python train.py --input="waveform_16khz" --beta1=0.95 --eps=1e-08 --one_sided=false --max_grad_norm=1.0
Rows from block 12 of a small sound classifier, named by matrix and row number. Each number is 200 + 40 x the weight over its row's rms, rounded and kept within 0 to 999. All counts start at 0.
Before each channel's rows are labels from the 100 clips, of 14976, where the channel reaches its highest value: "strongest on" is what is common among them; "lies over" is the class under the peak. Only what is clearly more common there than usual is listed. The data: phrases spoken by 400 fixed synthetic voices. In brackets: how many of the 100.
# conv: width-5 conv (model.blocks.12.conv.weight, 384x384x5, each kernel summed), inputs 0-127

strongest on: fast speaker (77); child-like voice (53)
lies over: /ɑ/ (30)
conv.118,210,207,213,171,179,192,193,160,184,259,200,222,186,152,165,147,244,202,218,212,192,235,177,209,214,230,221,191,238,181,253,264,316,243,188,226,213,228,189,255,196,150,237,235,169,165,202,218,228,170,216,138,172,186,216,82,134,189,156,189,101,180,202,227,150,199,202,163,213,179,177,233,153,254,255,183,157,199,244,196,182,208,202,220,171,216,234,231,202,125,297,177,145,238,179,224,265,208,167,216,204,196,219,145,216,196,156,141,190,189,160,201,234,205,214,167,239,157,195,121,248,238,181,216,171,239,226,205

strongest on: high voice (72)
lies over: /ɑ/ (38)
conv.113,160,227,215,109,254,234,184,268,157,171,192,206,172,208,199,239,187,244,176,226,221,248,218,194,191,202,185,232,215,160,168,165,171,158,268,208,188,84,181,237,227,201,228,140,241,144,295,110,216,242,206,219,156,238,202,188,273,181,219,269,227,167,228,160,142,238,98,259,140,191,306,210,181,245,214,157,244,181,182,222,209,230,133,264,145,198,147,231,244,191,215,194,245,246,234,242,266,197,252,190,220,107,231,205,192,176,264,226,190,163,184,148,226,164,252,226,184,152,229,183,194,255,231,199,179,202,188,284

strongest on: fast speaker (46)
lies over: /ɑ/ (26)
conv.135,149,159,221,178,189,209,224,163,186,171,243,185,238,165,143,230,270,184,244,199,174,132,211,139,274,274,257,211,245,217,174,168,201,218,286,190,254,196,199,262,184,167,132,226,101,175,221,235,167,204,183,192,129,210,210,248,239,233,212,294,250,210,159,250,261,170,229,200,246,213,207,245,234,239,191,205,161,143,197,229,239,155,154,225,153,217,183,288,161,167,204,175,195,262,158,178,166,161,171,198,245,170,268,223,182,225,197,217,197,200,225,266,147,163,283,199,247,154,252,228,219,253,216,182,166,177,127,162

strongest on: child-like voice (87)
lies over: /ɑ/ (49)
conv.115,266,218,148,181,266,207,224,203,163,230,219,237,237,120,176,206,177,154,219,183,242,240,221,195,216,267,183,163,187,214,212,168,202,158,204,195,226,242,283,234,148,168,192,182,174,216,293,192,156,306,166,293,190,225,131,253,205,189,187,226,191,201,213,231,139,134,214,210,231,165,230,213,199,148,151,231,188,192,124,157,172,186,191,130,135,164,234,128,233,221,178,149,207,255,190,258,221,214,198,231,160,221,169,177,206,234,258,245,194,172,214,206,157,200,298,131,233,217,183,215,218,178,207,255,237,137,195,154

strongest on: low voice (55)
lies over: /ɑ/ (27)
conv.45,167,241,156,230,269,190,226,199,179,170,186,227,160,231,261,236,262,234,272,184,223,180,187,190,229,250,228,180,153,194,145,165,220,157,248,242,227,172,197,262,202,213,171,190,188,218,179,185,174,151,141,201,211,231,309,153,174,214,222,231,218,240,96,213,244,174,248,128,234,227,99,217,143,198,180,143,162,224,174,270,252,231,271,241,217,251,155,219,161,214,206,188,268,209,221,196,227,210,219,164,153,169,235,183,219,292,184,248,142,113,154,174,293,193,207,215,148,153,233,235,194,218,141,147,184,180,257,194

strongest on: child-like voice (83)
lies over: /ɑ/ (32)
conv.56,197,166,225,134,169,259,213,263,202,144,197,304,175,244,257,162,204,235,259,172,206,215,252,244,237,175,232,197,159,214,153,147,204,249,164,245,185,247,168,206,163,205,244,152,221,221,104,226,233,195,182,187,236,186,284,154,247,179,220,235,226,193,207,317,267,190,276,215,129,219,188,217,180,241,214,173,211,119,216,254,147,188,217,251,119,167,198,204,171,242,271,223,130,230,217,217,170,182,215,191,324,234,147,159,184,206,182,186,209,235,195,183,240,241,131,203,207,192,197,236,134,176,203,256,198,232,184,186

strongest on: bright voice (53)
lies over: /ɑ/ (37)
conv.122,173,235,190,205,123,308,218,196,208,209,202,256,233,220,147,192,235,193,171,257,162,193,68,226,224,229,223,189,213,170,203,201,115,199,206,213,175,269,164,169,304,229,192,171,182,136,152,173,192,254,136,206,230,232,141,173,234,151,181,205,216,194,206,164,165,267,208,191,104,210,171,185,148,119,248,175,185,177,190,193,197,183,220,165,160,148,234,214,164,179,195,273,205,272,213,173,136,218,156,221,158,199,172,225,197,195,205,271,178,165,249,195,223,178,225,260,170,112,212,132,204,261,221,236,213,204,244,252

strongest on: child-like voice (90)
lies over: /ɑ/ (35); /aɪ/ (27)
conv.8,232,222,155,230,178,155,214,219,220,156,182,233,187,212,230,234,123,186,256,154,126,152,265,199,234,180,182,194,204,152,195,224,109,191,198,110,236,186,239,236,182,167,205,226,255,182,241,169,205,175,161,217,163,277,177,218,220,205,117,243,231,128,148,245,239,223,131,253,218,184,187,238,181,175,199,173,224,235,176,275,157,254,217,154,197,124,229,150,193,214,172,247,195,231,178,180,265,262,224,189,178,145,187,249,183,193,149,126,162,168,254,179,213,165,202,197,214,275,193,171,166,186,164,227,237,149,120,165

strongest on: slow speaker (60); high voice (49)
lies over: /ɑ/ (30); /ɔ/ (25)
conv.6,188,227,161,149,243,168,242,166,269,184,181,166,270,266,180,284,216,195,188,210,273,275,179,267,209,189,124,231,166,178,234,193,228,207,248,241,218,212,254,263,217,213,199,126,232,189,120,152,154,189,136,193,198,152,303,268,195,193,273,253,196,149,157,168,230,192,169,146,217,236,172,187,264,221,207,128,351,186,203,230,84,210,202,163,248,265,235,205,181,225,145,161,210,163,223,219,138,179,107,238,174,195,203,276,238,229,180,258,153,153,132,201,186,253,195,195,202,166,224,174,198,260,195,158,199,201,228,207

strongest on: high voice (78); fast speaker (65); thin (high-pass) (38)
lies over: /ɑ/ (25)
conv.316,269,254,230,117,130,193,228,187,215,162,228,148,232,168,162,227,204,185,188,287,148,194,229,261,163,187,211,225,255,177,126,227,216,146,233,237,210,209,204,190,245,204,251,162,225,206,197,163,213,212,151,176,192,217,224,215,179,210,165,211,151,221,196,199,162,208,130,180,145,142,228,199,232,198,202,172,167,213,182,246,172,187,138,223,221,240,227,139,170,142,231,110,241,202,259,241,226,195,192,87,291,256,202,220,199,159,199,175,88,217,201,58,295,230,134,226,229,201,175,126,206,262,149,185,203,223,197,227

strongest on: high voice (55)
lies over: /ɑ/ (31)
conv.278,204,137,135,250,262,211,160,207,220,179,241,205,213,189,145,245,249,213,117,213,150,160,147,177,212,202,173,158,264,199,193,116,210,243,194,204,181,101,236,155,164,205,200,178,220,142,275,189,148,144,187,192,170,215,146,164,137,170,211,169,256,195,202,199,234,227,227,227,277,209,211,206,276,248,246,227,253,174,223,210,219,129,173,221,248,144,234,167,267,186,228,209,193,211,170,167,260,201,161,127,214,216,154,155,241,187,220,228,176,205,200,210,162,166,200,168,198,247,225,160,202,206,216,218,262,140,233,194

strongest on: high voice (68); thin (high-pass) (36)
lies over: /ɑ/ (27)
conv.327,147,238,156,208,147,233,206,203,205,233,191,191,211,203,156,144,185,134,190,222,189,203,143,208,173,169,205,204,201,221,136,249,230,193,159,204,117,197,208,185,210,194,250,213,245,221,189,212,220,142,174,210,198,231,169,154,210,139,176,133,115,228,173,155,206,176,266,188,158,156,185,212,239,256,165,121,207,229,117,164,191,172,232,259,153,105,220,205,184,251,281,176,236,165,206,209,211,243,146,216,213,248,186,210,160,216,227,184,107,234,160,202,220,127,155,257,224,282,211,193,192,235,269,230,179,151,224,236

strongest on: high voice (64)
lies over: /ɑ/ (28)
conv.295,195,285,154,199,202,182,188,222,235,261,259,194,207,190,158,211,201,181,164,185,199,190,210,156,153,194,158,163,202,134,186,241,141,140,229,232,244,128,242,233,255,189,229,186,272,151,222,187,237,202,196,203,223,201,213,233,208,186,175,227,171,243,181,199,141,130,272,194,304,199,168,229,161,199,177,204,207,120,186,164,160,197,258,191,249,249,234,218,233,214,205,146,192,160,194,293,240,154,249,191,235,172,224,244,150,199,138,229,224,137,192,221,211,225,189,201,241,248,209,161,163,111,121,188,198,214,177,224

strongest on: wide pitch range (67); thin (high-pass) (33)
lies over: /ɑ/ (31)
conv.279,226,126,194,203,187,176,205,165,266,161,123,144,268,131,165,252,237,211,197,236,210,268,284,161,198,211,222,182,197,195,219,161,300,198,215,182,172,180,208,222,100,153,244,196,224,210,191,185,169,246,237,214,190,145,191,174,156,242,264,172,224,243,167,182,213,219,175,196,213,211,240,189,162,160,211,161,184,219,164,182,247,142,249,160,162,136,221,191,328,218,173,189,238,188,149,152,220,216,189,310,260,185,149,134,174,199,142,191,111,162,162,228,273,211,191,240,168,203,205,217,144,238,147,182,163,172,147,199

strongest on: breathy voice (56); fast speaker (50)
lies over: /ɑ/ (27)
conv.281,138,134,220,139,207,184,207,179,228,183,187,175,192,158,199,148,219,208,215,223,229,173,129,171,247,244,131,197,200,174,189,307,224,148,126,287,200,210,183,157,236,256,183,205,184,162,160,172,233,179,141,229,175,233,121,155,200,204,226,199,175,180,230,150,272,126,156,149,176,180,211,239,221,198,145,179,236,226,196,239,249,109,202,182,150,204,191,224,224,156,198,179,169,206,236,183,199,193,232,176,180,177,236,189,215,205,205,172,175,112,240,306,233,206,323,255,262,233,286,281,194,261,117,261,187,181,272,214

strongest on: thin (high-pass) (31)
lies over: /ɑ/ (31)
conv.353,221,244,127,112,240,230,198,185,243,152,186,279,223,266,224,167,140,262,191,120,178,182,259,212,182,139,217,246,165,196,215,205,280,210,209,228,142,277,218,244,200,238,210,216,229,129,210,272,192,202,218,208,209,201,225,202,225,170,188,170,234,151,199,223,183,168,228,174,181,195,174,157,181,157,212,162,209,218,156,198,246,236,204,214,237,280,149,220,215,259,218,236,162,218,209,226,236,292,195,209,167,188,223,198,248,171,165,214,231,145,207,185,227,204,238,156,185,198,181,187,213,182,233,149,189,253,200,209

strongest on: fast speaker (47); thin (high-pass) (37)
lies over: /ɑ/ (33)
conv.339,201,131,259,258,178,180,254,188,197,185,172,186,159,117,235,150,182,179,189,230,159,130,228,219,169,172,127,196,169,187,243,166,163,208,97,185,159,228,217,224,204,191,194,184,184,156,115,160,212,211,180,150,221,228,238,194,156,175,211,134,173,180,231,138,228,204,176,220,171,229,220,247,144,245,247,254,167,202,136,161,218,183,172,102,263,230,206,206,152,188,182,213,179,302,234,193,199,215,191,242,151,209,181,309,186,158,108,195,236,256,228,253,246,207,211,168,181,208,258,173,190,190,181,269,225,111,228,143